{
  "horizontal_flip": true,
  "conditioning": "none",
  "hidden_act": "silu",
  "weight_standardization": false,
  "upsampling": "transposed_conv",
  "learning_rate": 0.0033,
  "beta1": 0.9,
  "eps": 1e-08,
  "epochs": 81.6,
  "final_lr_fraction": 0.01
}
Rows from block 5, named by matrix and row number. Rows with one number belong to one channel. Each number is 500 + 50 x the weight over the matrix's rms, rounded and kept within 0 to 999. All counts start at 0. Numbers have three digits each.
# convs0: first 3x3 conv (model.mid.1.convs.0.weight, 96x96x3x3), inputs 50-59, a 3x3 kernel for each
# convs1: second 3x3 conv (model.mid.1.convs.1.weight, 96x96x3x3, transposed), outputs 50-59, a 3x3 kernel for each
convs0.13:473533512485495408500476567527567562534490461408538452522449500524548472395541491538546522536430506497412464475527603417400643532571537478537521534592522481425364510558565559349471434528551447530521490433412578544518482502482533477378474543548422442499506541496523563492
convs0.14:597520530534502587501531515507516585565503528576589546455513524436533464513497535404499505537576496506479437497464472575451559515427491594480494526487512548477555471507409543476526446486473504477474478463465511502436467528483514528495537478501518507480603547453530544531
convs0.15:465468490522520505546527535495518594507504434538509527546469484573483414527434538555472552504412521501493461500451503502347547473459418477533451534566515441569522453415464477404476457348502538373559624421496560574519439477485535547445568465523432571467424592467550457476
convs0.16:478520538495512537546521524459524512520464479487518519505634524516470510550557550478546536544453479457530502462509479501404423451498454457504480477527573498453459531472502501423469451440577531487512491524448456455468566562487460487434492510482530458441488537472355457439
convs0.17:470502404490357500496479471479504517527504514506416436404481456538435538587483622454503521457531454512462500480423457402339544541448494479496442469566477470474609495519392473508453589460406505531482457642529518465398478539485395472434518478588416382465475578524453518505
convs0.18:483527536500524531522564574409487490460412525462458482392501505553486504470576498503518625519588527479482563418490476401469465431440526449488506495501577499551538423487581510476470430485447413460585445432500538446426460470546455496432455467528439501526531517468479491505
convs0.19:464466438463482506460542547538494511446500431535436476455463564491514484414468413325418565420442488505354522579340343348320479471506616386537538481588464460515494304511567511493434519450458555372286516647578487645501493521517430350530484411604437481378513510417513406551
convs0.20:550401473572580438425467477451444381517486430447387455473501492456455554526560531472477503449469466453496451549441497498536499554613467440616506514476456476490429394603499516532535555473521466474425349402491300491491476489441473505476511444588464466587511467451558504479
convs0.21:527378572562522505437553469496444423495518528478464498552468552520477550512495456467548440494457463492497505480549505495381473479465490553452510505535568542518485450527388482350521464480395564555559456568503503474484495509488551465370418510530539547503538509478484454508
convs0.22:487361547477511481358494443471517479506497521513460513471523526504444484514490467567485489520508513543438560503477496484429481455524516452497461483619566504552540507524503430347492452509548466474488420398533505494488492448550449493481540450511468526463484540486476488437
convs0.23:479511586497510465503542506568464571490435485454455506491597471526459465515467523508498495531484554504469496519488514459332550528497512587481540543629498501555501514487481418400474430385505541492570484429519477523511475505494514372524509437454415521424498517518432474453
convs0.24:474524531418495510514439556581480487542506497532515438709628158715659225704818173444523512461463563542423556451464548432558572410363579588462375496396514469505477469419419498519502481522394542503480570565430510484440512502553463524472574502388375543506447316493499349575
convs0.25:460534524550553535475465421598532581527429571399393398549498519474442475523493612506558506537476560412466477505555482515523532498497487497531563589344555481479462562637584480369417426481443546535663530597538424415366662628680510556542338401408451500512545434605391495495
convs0.26:427440485507453512473463388474498535420501353432481427487521403535509386488501435501543533544503463487459542522513524529571615641434556536554467524563520459519501471454522458440455449472481469455442477531535533492484536599505481537393384493408538481534570454459522519492
convs0.27:488491490497476496465636534488464508417471532619266489508497566485425597527451716445560560497551522484511515342416461380593725495544550522508561647676485573557474577426366449412248510525439523510535550580595503368419471347562528550494540492480510422401489534593436532515
convs0.28:488503577534506545567459499476481453549515526505518537474566463480500414480567491472440429511474478464478537450444540505467478628472492513550577552524531567675636454534478373511527471539499500557517630526502506513490435516500482531533447492554483501484530541502501479510
convs0.29:562471541519564548509539473471505559449480526485476508503406415440519447486400446498505468529500588504536500473482409496495472545444514485487452452636528542576405431411446396415358369430359520469401512505402459460360536596589555483510531539477462499466434391405398359450
convs0.30:511497486517586598477534440452533542516536549552459544587454501581474495512565488357502407469483395467354421450583521503573564504448513553459547584586496563603504481557573492378411486512542437509509482516476466466524563530497433528581458493526486539487583535519491489520
convs0.31:535522493551451495519531461452499499509479476446397515467552488479478490475495497409517481515490476509478515505488480491597501491481485511454558499545341513435533475477492465452497468504467466528523559570526488563474520541533436524410473525461565527545551541479556519526
convs0.32:476519515503535518560573422534512498471521548501426448521484531448537507391442458491476504524486516487535506511677406578510439638612490490495489445538531435425423464450514528458404520555572523482421462547457437473529550406538366588469566529463577554570436395450501515643
convs0.33:514498519492594514482540447582502504539496512471478506610603494545597598488556490501497516463566484513600476450489566606518396502488446468506416499751554436504424524588460458412549459513564490503472590539575505509465497516556502594543533500527489475433490566521494516585
convs0.34:482492365380493402439492418509427456454485455513390492516432570500485532573455499467541460507493470445499472503532511547545460482565527455539513557645566603621557533481471569450474422379531541496459536506549540444496420469553585540480517396489488560455477488502514524507
convs0.35:588480530598501604500572581436508513459456423485492457353547515432495452435616455492481513523472502516522600609495499559512538483475534451509495548499447399529452438507478523289449432611486580592504456389583529496445514533504415595497511518410570469511413452426501468499
convs0.36:525484499481532595483541414556555485476574506471399467556512526516399526499484542450424435547498454469559439509499512392468491494517454479530445511331462498473589455440456568435471458564526500521484481525604480577527521519459530634462516540551387374490421525514451439482
convs0.37:480494463485581529453495488600557510544296472482511412472525450538517511521525501478523460459603631522492506475456512511493475513500568650555524583399575594517575392429478466533539487547507521465475432517595430568457521530503482421529426462471536550473487478579489457536
convs0.38:578584537508553460503537528420521459455604593498495527485458380468512632523464488489467594547511593503516443497628573574442505617435572460397426360317640517415448482546434408542425566437573504574548520534412560549575481421445447590499519471635560491560499503477510539496
convs0.39:522493576442530515417496465594522492546554534524466511565484505477446522495485493512547556512557451485451542617442549320583553499586494525531528409367363374469438607575658418378418462347493503468563570610529575545581497505505452456414508405468556333357433416374585421510
convs0.40:519654495465465548479643519548549571507461549535402528527508615512491457508497511564481490513452493496446482567505489450378593587497552487468486481375370477404500647594529518509558622565548546632567507505507468512514500475466432413460561502566509550500481441530486475506
convs0.41:535488513500565549505604490534527508509503506497474513510501483452484457463417509536493505538513538538540433452536482532493493544498521520455418495362464497468502511571508497515526505454538538497534550559599487576573587496467489508574520484549541539548608504524539505502
convs0.42:516535540492583485482494478456398484493572476502445540530576520573454450523489483468462532553533498465488433404453450439675546479483462616471483476228476549398479479533514578596574499475487445454459505649520476563440450525534520568522553512588559409543469419520479646475
convs0.43:607503503455515478465446523474411461436560491451480523537558448525468456471452485627606624633515577526548584422487514490476542511443540493497387487382450459496466516481563519565492523587511516499473494542552589498499469423454487501484474463477533512518526416469476551528
convs0.44:510358545459517496562549475354558549632517451441467444458497546488474435490520594497476533556487511503555475513525594522566583573580605458567536500374398534372567558486459553578444497602501514559557603467489416611475439521492391448483548416580504520552413489582523443594
convs0.45:454483512537503541557456571533516512499527448522572462551553465513478524538616509516564563631502538447466507492437532523420553534507542416520431493352524411384360458535483510463534513549507530585480610556646539660564479488469434392426442501476500422503429445487447512512
convs0.46:502420502495497494458541448484515492495511533521529466503483460525416567525507463490469500484494536505462466483500642529591541662544449589426491560341490536497530514452500490500462513454489446574528458492490529502406465470433464423498367369474544569513513528558592571545
convs0.47:479480514510530443450498443472429505422591485549539531483466526474525509597508451564552496558515504612507571422562448510559527545437519460493564500414440633511472513496495513534580471515601487457479522668605586523545435444514482419388358464421507450539473438449507522510
convs0.48:471523475448537547495481574513498466476480382489510377468535402505517497527566517535517496510525476531549499550558547487502507570532509558548520471506513512501532528507504528551543531528535492561520532444513531533577512534519498508498508502490496495457518558486469585497
convs0.49:491486467515591511556589503452498419448483516500477500501523475507450489450451461501501471486495487445475495515578537472538490521498476405497472516518498514506524532421459430490518434469491465559491524498542575533459512459509481454477497444500522572504515507518505540537
convs0.50:450512449537542464523506420535478557480525497520520589534541527509511478502423532505521511480548496485423497465490507528546499495479515521552501452432466509508558509544483521499505512483557526495471477512514499539570505483549504554482504499507507428491458489507509447570
convs0.51:513488462413510498558495503508506520523476528494485468456470481479494438472505490435525491443497485469443506561535498489469509500527479476543500439508499489487475604552520508487522493532556471460522517493475492524497546523470518484507418532499462490541528562488514485500
convs0.52:519491509490511538603486482438503432404505512498367477530462524498466462512454567491467498497514481456492509494486517534550501478531496515547559432458502498484487472532587488486488483460500470492508532505443540508475524471529479509513486480556529445474466545543349477499
convs0.53:469495501497459480540469438493490550439500473452496462496506494522492466517518502483486527483504511494504518467482482499485500527496483505518467474505526468493513511511500517513490521518492435508509487492489476473463555499453479461498487514502525549524565562508518527477
convs0.54:403496521463506480462463517499471441390463467502429485499456448485484512501501420498473525511472505461499517496537577496539535538524532491528473463466481525517497504458486530471542494505463509500511517482505494542490517434547512498460506523499503440514465501525433479505
convs0.55:562498556493431501447513525516511526500536479525461576470502436486525450501466500517503471516494491504495567482535492528440461465503511553566505550590451508506520493509470428469527465511553488548546466499498537414549472550501511434509547467485440521429557505509439481544
convs0.56:466483484491475490515500467492536495491542525503509463502508508478511467443427502539465531524489483539465539551504505461499551496528476463504494550537517551530558491539516546504535523503502484470501576516491486483528559450536527479540534529560580463546519570505414566430
convs0.57:501516469473478440539519530468481539516498514567504529505482522563509568467512506521448465457525466542533530530474509516483475450499519512488531499566582529472517502405461516523418503492547549518513486458498517507509452487514465456508538493503494491462442507551455496489
convs0.58:403433502519499425547586483511480458526488503516511539535475519503431519419548455510457506496557497504524508504497513517556496488498541478513474520535459508469461501507496483521506509513512463493512501506416506504564458517515569495459520538455423504527500556529454487551
convs0.59:482468450558466497489530508500558514534505535555530537492547477515502518477502505490485492476479455466458515518491503501562509530512490473466391514480487516511509473512531496483527499491519478500496493512501496510526507477492508489464501458481489521517478501517412489501
convs0.60:545524503438504519496500527452513508513510479509487491549556524482460517502446483493457493475495510515477502513469492502532527479458474587517484478514492497482470533464559509527472478548451506436479476505489475496445467503460475476505520473501497492446441468428527485485
convs0.61:546449456488534413453443437528592545566497566500538506518498488462487515504518474473482477453474462406458503531544512441578458577521555502464474513531505524542546500435509492436425458526499465511616486501391583505539504500520565601420527431505499445500459449484634524494
convs0.62:511495521497433527553503503456558505565526490485490489514509496498415483528427502523515469503494489491497441506531508493402541507558602514415479568456466467520499491519558477463430404487505510544578444411526518637480535499533520530564518498489576475538540446533498539560
convs0.63:485503499458504509511501458516456503567602596507575504513459475433529502473519441454476450482490471466494515509528515487535532569492553429541523507621556420492531474465501495422515482454556433500443468522502493509438450437461504452496508502472477519504511516503577461543
convs0.64:460486460479500462471445450476586504485564528532499548505450530418361571469537463562503570578489549622558600513487459447437509505404468462505540523586478465548511544453561440426518510561514491536505481466473554488487494476537475538522424466466481459530486487453645556460
convs0.65:472501457469498507485516448502551539489604471499552527514503491492498499528512494465500500472485541494486477421522439464439535501379457520581477528543552485571537430501475399432504485436474480552625495534571506514532504460456533497568515480500476429426472360503547476537
convs0.66:406520445450581410465449498468426476471459509445473476471534532444444475466580466403469458420534473485551576578462500438544435621457451482460431410634633534605536604531495457511458420474456500561574425612464516455584535551526525598515550574497341503460451393522550493497
convs0.67:499524480493574533461470459450526600530548500499513495457461507453489482466457435545434476477499497487507481565601556525565491545510518594512539506580534556517576484464433543446514457400468448496484526413465498499483564523540582446513522463499425461457412457540463533525
convs0.68:453466498442551472486511428552563504505555555525471570381577462498409488471476484415554500511564442492525514504485565498516538575473455512608566533556577555577640481484478485400393518512514503544507470595509506538531540471543504478453487597526498480544500517417534534541
convs0.69:462461572451502461454439506502442447499507527504498463546413522556439410517539453520525528552524510542476600391532569531532504503436574597662444513597532438521523518539510654404414504550549467467542538582522465565627527459498554513525447371481456468508470457473553431555
convs0.70:505468472442503441452454483530489533507525431491489509501466503540430507504541522519473443546517466478459497530605655541521579553507616543528459571618533478518485544482480530531490455468500549520580550478523540552615460475550541514494519501535546444445528461502508466511
convs0.71:462544507506467487537542442474500494531636501517478524550593433503432484495579589466495522516558525651459535456495494665663447480533610434399521444492607564579545462465537510451444403513432562376422634489515461433521453503546445554606688480459586403443444585554514468500
convs0.72:371482376455408500471465443599507551498495472611537542521494499536450503521458441436470531488488538505500502515522503472533441572485519522495523492529500573498482507580490499476521456511499494517495475461502413436462508498412488531527524537514482488536513444537558489459
convs0.73:504540455537413481502451423485476495500499501513523569483472444501465433487440437474444470484450483466499505458559442548431413534414492537516574379445512512496615481471524468543528516540528421512487540458486521515437480543465507480481482507470486449500534476465510438488
convs0.74:465487467536409525601502508519538535517566504519474515522529455495505453489536469509458538497357459523476494483493464488373508513450509526503457476439517522549479496523534501551480569531461452568526552555516505483541459482554493519468461496526509491483485430502477517516
convs0.75:503568529506426481586520446493447544511428587595484512446521577503602523488479498498428427376523494526459455607453527498409417501395359535458521556420480561536436564512484432743634561505491460349465429530557581628467442489441554557472509493585554517496417381496429645482
convs0.76:518508516545558579510546518587568506527471474531539529516442543503486511558469585531498501471508487509461458486546492503331472508420500561526557497519593560568481505478500609551575577510564456505512568519415451473443496499494514542544432450489458463497603465445533484409
convs0.77:553500550506373537537594560565490536540442534530452535515544487513498467591378415525537444523514558558526493527575556538604501547528658491490508532502566473465512528484452509603502385482401424457398553606448479423475466548457550475492493525515514529501434454513491535514
convs0.78:485492434448439477500462500464517476540490510525506531489501476531517477569509502414502429475448513466451508472472452477579422470496522605476468468475462427468494497539532501524606481549488514472496510570503491459507582568469505558586495469557531583546495473579533516427
convs0.79:428437553518570490561513479341550509474415506461377529549340390702502307573515435497498520498542446489458438319417505459402406686553266612531476585493523517435516564508529546511562336409448445453492572422295636517494446619457603434541438510476503536353507459474525637474
convs0.80:476524578496350527546475503467426484398501551547502585477467497441571440471551490529538575532441574556574488520451495599395488492462486465473500452473574449574505382604468500603506447559507538421492468481520439529441490557518495453477467519474442407494601452498493409456
convs0.81:567435511559447507525583569517512502521435438456440500485583402452413539607430476486514506508491586510545499424431525602462518474573401477514562459370467500444474522536461459575641490592528534545476511575488509332483510606457532597505588440528384521553543532514498458550
convs0.82:532525501520490498499492526465370403350502443519432404487495519556548509470516500529586542505518520587535507419382402500515465454411451557500507490479473439555553508580600551535567528584568491519414450546451540462511445552488494532486554498495434554456545533545506528540
convs0.83:525516474495491489484491446592538527501567572529491474506538561580575510528555480558529493504502492471522538539497486554495454588536514489434522543449530544526486525489531542575528513482469455509550513451402518489454433489493456478434444583461501494465528530495500525522
convs0.84:510473509464494486482511439489503538527503473535481488510456469511490457506502502476416537483516473466501465474512470507534499484487514450500507494534476510471505504493509454494449499486528519485500525496516481512525502460505517516497505486511521500465525511512574444517
convs1.13:400563504395498516455364555490510492523506466511420487414515525558523455453512643542450423556542553465466478479447529360530564524464562460322473499489514508559519449648477480506521480460588473411488437473561491549497526479508524480434498515485502629523496416499515482444
convs1.14:424496428488493547449573513495466530413576506487543482481510462505478525514488601520559500485512541471508542449576533538510448587546507469517580526536519551494459467560515500482542517517490573501428446615468547480531580502483480565533551541502486509528489538464498582523
convs1.15:546454389451491465386546440443488492578522515498555528557568479563482391461527513488494473450531504437536508571496560420627514445504529515496503530482459454468552458569441591568393513471514528488506518520469591553504556463494540532461504598535504495501391553456627400523
convs1.16:458518541512491544499430510493451488503535540562570436478493484512497523420450498485529526482575505462396488484466565530493522518518476500522471525574489523469458543472579507516470471497568507404500480640523482511530465553481584417506476534509529541539481472489505486455
convs1.17:507457520400545509519550521631488480465539492430504451493510495381543522546422595505541432474474559488484538542505401456574541505502538458528570476568561606481346581571544486384461476449550430506526402510520605496404529508524476647578466480532634535501474537496411568648
convs1.18:472509485507410435482517471426439470521518445492515419540502509503501534583531521491599516604485507526495588471543519565463476540444527498489489473476506383447481495634494496537520490443523487497405512543490446542525510559489568557454504512531485486503455433453447475561
convs1.19:509473467522524467413447406636490487428503560465553470457635509467540475571535575562451355607534464520646562574734492545712361560304489448551632428486607577534546421424653411693541551503499586171485472273541568705374600341549365493678497578488502612476655624472472342502
convs1.20:612630559579418515516592572544570510504457571518476533503551444526528494531474685571483559526515529451503557639510564546510534490589468403492574476571475519559500520565437516470534433440602506407562418455619556543611474527547529510642603484607608499569542498503511497508
convs1.21:519479546498509467491491493543486522434502529491501484455603452587443495491458531505517480599529500482472511576598485530547524498526518552396561449583469371519479511473529496465524504508482484500484499542500516495514481526469555533458575491530520481510466532444504552486
convs1.22:496455489448466508415528548422480432479408424585511408443465467502578431504463519505551469511452501583525526570535518525601531425519523516519596470551503458471477466541508506588529508528636515505553531504648498520591553499528582545469509480514506531505592454493539440531
convs1.23:600506519598549544533543558524490492531510607534552446488528469456622499500433567537514503486519449443526484544506533507576559545572503475483550495469525476512502524554459430635491513574489509483525499502498552482495452486537441587456446512488510504527467500510518472611
convs1.24:559527544461508542400453481441529412480536456398511415743371410585479426549405411497491519521505564507452547578465592548409602559430553556541510527370578568475445431546461548560522532527509429553444423473502403612358494522373514403527337480521487590487505465576384549572
convs1.25:493542550394515430501454498498528456438499615479396444417454406609423499466584460510514440490508455542490577598549533366456395689581719519512640512643446538415605518524599478534432544492546482475541502550478590547396481611588536543511506467467512540569447519490549502435
convs1.26:579523418420513515490517619492481557464550515473494490481538498550555501558530411443584535484516556480497628501421346503413497536524575521471530559503505497501550496441496533589455593522507435481563358494570579522572552499600564455550508334491530519489551521482473534487
convs1.27:630466402548515566438471496510576503554479690420428467315560576411524422544552478503528329558582470591521568673788392367714387468496500503376733501422383454479472339493561461507559724494481651417210590589329429634512562456633604433492560502411636506469419546467600718532
convs1.28:468473543533526523477491490477513507548484506504476490496494442516575541489614507520500465489486483466480489592452597395225436506343532478605507482602515478536480480497394599635570431477404471499505574574587463435493462478497439503467451502498535578592371379406471494532
convs1.29:543499472490511430482463486546429507465548465465463542516469456563438480522464484498487484482574524516518484512486452484464551545529485485486448472429489515464497546549568492508489514503456542448495475369474428465490457525566549416409462430510507504540412473556552558413
convs1.30:508495473474446432495504539496574538474555549486520477458466470526410478473619538489536435486422425509407526524508438524547562494380459514564486393384514460543480453524461636628559437459503551476496410424386411438504503583485477403523493544575582508511481527463346454487
convs1.31:459502369507484489430368489488490445569381512401437609545468422490501557557423484559585511581503576529511594562549493432447521544541452428374453452484500509508517461383389530415460451511530524400524478352519461540486535476509548524566430561539504487523469436469425459406
convs1.32:511412526557554485534516498428484517436436546543529492517554464482507516523498538536511494590507516589524546450467463590540425560447484490524514488446504450451493586457634523530507439514535420543587477425553477498430448534449542500560515484454606594500644476522580473509
convs1.33:502502509518459521480426545578516560551483496586502530491408456451382481523505441516568458537517475490541522493393530461465492466486517546544557431402501499508458529593507586549585588502499475529442436497421451459508445454536387428477491323438530511475530476562526518470
convs1.34:515492474514492502553495427456453416492451443509494488408493449451458502496511559512481557558476516478485485514549605528510490405482495514463426426425455439405582533589506532629451644466463504504473496453376529508404483522437520445386426514495502522537528444535522487532
convs1.35:422472519369475573424440509434486600587503409502537575506507477535473465473485417503526574540522498488484507513393561502509506440567482589516536506519462501485533517506558568585527508525453495521612487495543502492567541507616472470506506474548526542451485515504471481313
convs1.36:521441498551438549338517507530497511522453522438499395507578504550468462465505437564399496412566430443517533559447488453582513442474455476484519509520497583493495445431529460547636468473446494381462388395542444501494470606578530519439559423503529436519497502579468406514
convs1.37:457526494508481497432505459505357513524542522601565397610568521369654446452452469442484468422495495437451464445428491489400522523565494449466447556538282561482546567334505433504521435578436488513438494602473502443495322493498537523321516467384480431414541441533515527552
convs1.38:539437437548521294507427443464533366375371640487499476553460533446454489455545497514561441483487518472381487381509498590463288456509518530431455448560525545498409494541556502399529515535373576566497517453599434464490329505550581506586562541498469487513541570413492405424
convs1.39:422498559471449516471546454457467464560503379452489564480491498432538401522485457548455545557565461417473504495455607502591608532419395580588633474484582428520427503502463494533517446500515504587498568394501425439508469529308504500500546506525381455485648470576445455356
convs1.40:562420471460566545538501512511512489511503475529553449476459492504392487502487548507543550477484530481539545461511495492562536601559592466520471559596510502500491507502443454485453510439416489507561477537476417447345550504554551524542422432531459509552487442491458503465
convs1.41:519484517468465493447468466514492467504494526456481476486506500521459513465502479555438517484545531522539490443459498521502423489462525454476433531514509517440419571477487502546572517451479497507531495435544540525509503479561447512523519498422512488469513438448491534510
convs1.42:513566471535439445502482537463566450475482536505475490545404499517639473540466537458443496530546447397530522440487575498467484526481523597480601494583495517553481538512459478371528514459404562505439459516570448494528445465510477483488513424550393428526453467499594622396
convs1.43:496464478466452524539445461500529543489435542506576515430471506475491472476445455447460518445498466420521432516505501529479485504441564555540513500599509496515469546483462530443511500490534500425519427434586485522541528528504466488498512481584505455485475509497559470529
convs1.44:502309430497487570560638504528548546489478367460509562480543518505553498538530484526442488490583438486509514574370418454549505471489582365541545489548567560486482496399483589388595494494458522404530454475560544420499460443532431544447502494563535495529460417474455550408
convs1.45:534519423492481460549441504462507507479568527529488502503500500499560441487604531500451473472463519542394584497478588484393555543382568448500529515557420404471500496536499500508432476510547636408447494409386466438461563511511474471513511574513509446510562370493499482531
convs1.46:454472538575483543501428531519565513498581522509459523522491454438562481531487460448474495498444487572425544514415443508428524555414462577572561475488577503591539511555565473506490495452422551500526548434510495378540467532502459564485445507451404477435467441369511523479
convs1.47:459517581532490548537506563538457561471496512515550477422502458450500484498503489449503523483443508539450488459555498442431511526487503689475483513495496501416490426495541434508492600555521542522427470426486571515442465513528529491546542407473528437519442449504521454461
convs1.48:542469496524500504502493510494467536512506526539500503474492476523530495526496501508503472514532510501531466481462474422494522491467484460502490472508521502453537540522486555517536527573501478426508471544520503480525450459521471467516497483546537544568540479519475509556
convs1.49:540527504495459552478565500498494421504506483525536519513466527534499459509399424490520502495515526518492490478465543482548513494533415458500504472469463435473519586450509489477547544596421555484465509429503492478531471410561511510546537471482479405496499464490455486509
convs1.50:517490466415597477485545505469530511454525483500428462512522501555535509470494511478449500527450461474466503415473601494500436519455492482438457460531504484478551567492482463485482471517488441506438481515528517455428486470589473475487493471500496492529550497480500534543
convs1.51:495498511505494575586534505478510558499520497466483445500467445501461419524572526610536452601530506498559509542520407558510499497426481479499512510488630516398501437511513467538481572477478397375503431583514515470527490511557538503572559489461503483484500433484501515572
convs1.52:553512498481478503452489476451624430496503575582340570476504485525489516522481442515515463525492526560514482517493538525495458531489434493534520519439480450518497452430527531416514412595481475525531510506457431471555474525518587457476494546497503489550536491459575474482
convs1.53:609520451551519533522503568515482532492489574464456505556506547519470485506495514528498505494537532500535544409421439441460446474459444486506482527503469496501483524505486536498453492492494455474434497525446452500481511488501512512498460440440494517502514502505523460522
convs1.54:531481492567506575462488539512506478536478564502424396567450579529507497588562472542531559553510582458463515490516474444431518517415513500463604499504473399514513529462500501507375555525553516474473475464560509467540507503525577554505406489489483509493426511550501409520
convs1.55:531416509487495450479528461491507491410404562559413463466503402467431441498526551500489563536545583514464480443491458572499509501530545478430431567499445398433410474460449411573538475439524475491492552515593456447579548503460449624579533447434512532517529449576522510582
convs1.56:497517428499486518500518490610489486509540513479529557488508523487519432517461497590454529449513557573473450465480598484532451498423501477500554484518492505427535428498500535486467467533534577462454470449514573490449500554493408477553498490494460565536515514471536427494
convs1.57:383391487398443496461451410454484432503509447427434460444400432411473469499384449565501488528556513517500438544456590505498501496523498417478486474598518499570531441535501609492494559579474523563492494581454415468477464535561552587621464508542435477549532408432488524511
convs1.58:523455455465585508455542508508452498490571506529520520540466498532516448508466529578460450495482471427492486451517455525509466485457477458500479453553434534524580529564517497560515501501506543449497466490497471489527507494547583498402542501459476516558527459547538471504
convs1.59:399420492479520523532536586425499510482546456486446447531591508531581458557530500530490511525509500516514498491427479487401635498503565475563411460499437484534456430477578471469435431506485461479504450568452391515498481589497558525436496581500505446485507414533503495457
convs1.60:416513488501507439481549486429494480432504496492515542561540542501494504485464512498512448414481447492507531465461506487544525510530520500497546574451475546507444490504475573490516448402549494516544402490550536511499431549544502505527558422478542529551528499535403588479
convs1.61:486500506598433496399490482529490504450414472558481451555489506512502484570459466496455476517532566502460540445519438541481557545618513478512473517456495463526519489491571526498475474579576607456458546422492437507546505468536616492390451475427515512529518510474473423465
convs1.62:447564613452547529452643509501532466474571427600492480468421455501542512467458461534497477447482451487493469408388507375468538462540518488405458580399465504440547551523506534505622467486598537452442714556428445458524542595560448507539565465546497425450505384456530509516
convs1.63:515440494514483488461462520410487483462435487468501521492486578522546514524500590481443465523556527493486548569507532547483509407434443603536586495489567539558557476495471525509503458515587483499495492507545525499536480501503512522445520536515486528445525501487508465415
convs1.64:494557474589464493431395621525527521535483580491490546470514511463583445537537522529466465532549557512573522471450452446453520442474390478414528486555532496507458512553485595641599445504474549569461518450511435542497493499581485413513491486467473542510474458504507525481
convs1.65:470450485472394471554518521497504498484406505454429519524526497551528467490473456482524462508502517532506483492494477490524485483516467516470448522541498507508588518503510439486513526497550514505555408360537513521552544526468486491484544503557500543446516520499536465497
convs1.66:563424517523436536510481446413505467447465488456471503506563504434502511529546591498482427497481515494436562562482445571432551552568427493498486443501536502525512485490461528446514591482409513422496527423550516584564402479486540449464428444496498474451509548510563510460
convs1.67:577551492453471473419520511544553414504413492501495464590569423502526476481520500520467452505587529570468431587517539522471481482475494553565476500533575418476486489541606415564520490465375402452361533468469523551513502502441524613478384445557539502554525508471526492521
convs1.68:457453455522366487519460492439530503428467562547481578488434479500486453531373427471543515575428531440484512516414430484527515470528500514543476489502427396502518515542471590490458615501552457607416507494561554576590374543424581385556476419522596490501562427553520429466
convs1.69:446512440478484488429416598472421541545405440495610405530465496619514499580596511459483585504450542532550601456606537465414646481556532391532489329408393437446403530476577613599403453560516371527548374475555466420586507570564539551358500370560515504395492540604455488499
convs1.70:501591504532483484421532517530457490556493482452540456507493537496514459582506567556471499477503449479571507504478467382530560527515485507532576494492530472511571472508495491512529534490459570516527507554522486528560548514535519529506519496543557464487601499607424488502
convs1.71:413487565497498514509553446543375568478523575428525520533436532554460680615622574519680464488573458528558500406609559448541600447394575433388470610404393554475410424571519490342581596526479564589401533618309437626436543463429590587502557656445456482551528583485574469548
convs1.72:510489479483476495540515486472515481517525528489501424454497483420483509503557443486474512457504514478449467497524493502407448432458533473522504476512534477477503465485486430487494485457505437469512477500494458488466547548502515563502501500554504520534556515473487533502
convs1.73:496462479510531482514466460527565569520581618494534517428474534475542484483474410533498531544500516535506566486498467521500477495483530553560510526593502480504504476424506459521531513529497465488444440469431401447423526534546480503522507459499485490437467440457437503512
convs1.74:528454437473556522490510490561579480471513555446580543524521554499498572487533522522490466515629483519521534469406429375387474465374472502419473445556608467568454563550475453472530457435466469502491489406524608501593529614505600532430519535570410460551511458523485522558
convs1.75:527399472523506562523475483466496494473472433593531540453499532381539523500509474631541466505488554530562411665574457561481501519420274513534495413576388448466509518446487367505520527501466600435498481498560501549510495418534561561405579537600429364512535459563644642483
convs1.76:428455511391431637440531451534496514539533493480522393459515485448499488451518451533571500494482451513466505468501443507507417443429529461487459472519580508551483502519445414482455591449542459465516517517412555499512609512440446470498348475464491462477496509462446562557
convs1.77:515506512530485581522511462479567495356435465515575513527526508542461516526496483395571374423461519549438497492529566505543515527475539570661489563521569502639525536418537412461429507458553487580571537479426486567536517505399493404454529565456426503560576535538615372460
convs1.78:492472482508468530489455519474515511495504519475492590509502450455522607480521504500471450500538482532543507484539578538452564482461460551515528520472507506500417447444464398563473481454473509505512548397420509603456497551500543500536486501498496530446511502528474478452
convs1.79:530639605559635418419409450500543574558408464506344427660436563476477501505478632474601476311674592506440637472595493374570705550421501531515484542577375397620526601193365858704443631654602262511484413484588539571564426471472482354445547548440459528661473728546328420542
convs1.80:494480525482517583480530544414506466482497554479493510475597463537375541532493476451540540546576438546594424339504550517484418463506494475445465385538564491486471496398586434486533404532518406461667496561497493543458519427520558432649458542456484604469516597430593503624
convs1.81:475491508431454537552635516458470458447536538558499421537646458458522589568523505473506579525592542469434510519426515540476446448613424511467427529563490456465593483430524395447467496440522491591531525437419507563586526559505542465512607505452590615613536365470495476493
convs1.82:514463528475497548514498518547520551472514527484568467498525522463518560502482489496504485476504496481463529509560434533403481483410468486496532548550532484493420565512474483541439555427483512466539524479496481461502557485518483505510462513494448513535525486506451505623
convs1.83:510473559586479522592520459486361502473444497470494478397445529510481467495527523521477458533486544499533541487559506563551402471524505439526531523555538459532446411461490480508506402459486578576567577535466439427468521485486558496561467527522550409534420541480546516482
convs1.84:592504421509586547507446432530533449511465491484480535470529521475481536458581462461511536476502537510540494458546450425489533524506541499530486538441498454604511562492458540582506470469494563476518513529497457513474562428479429499543450467486512539462507465474466492576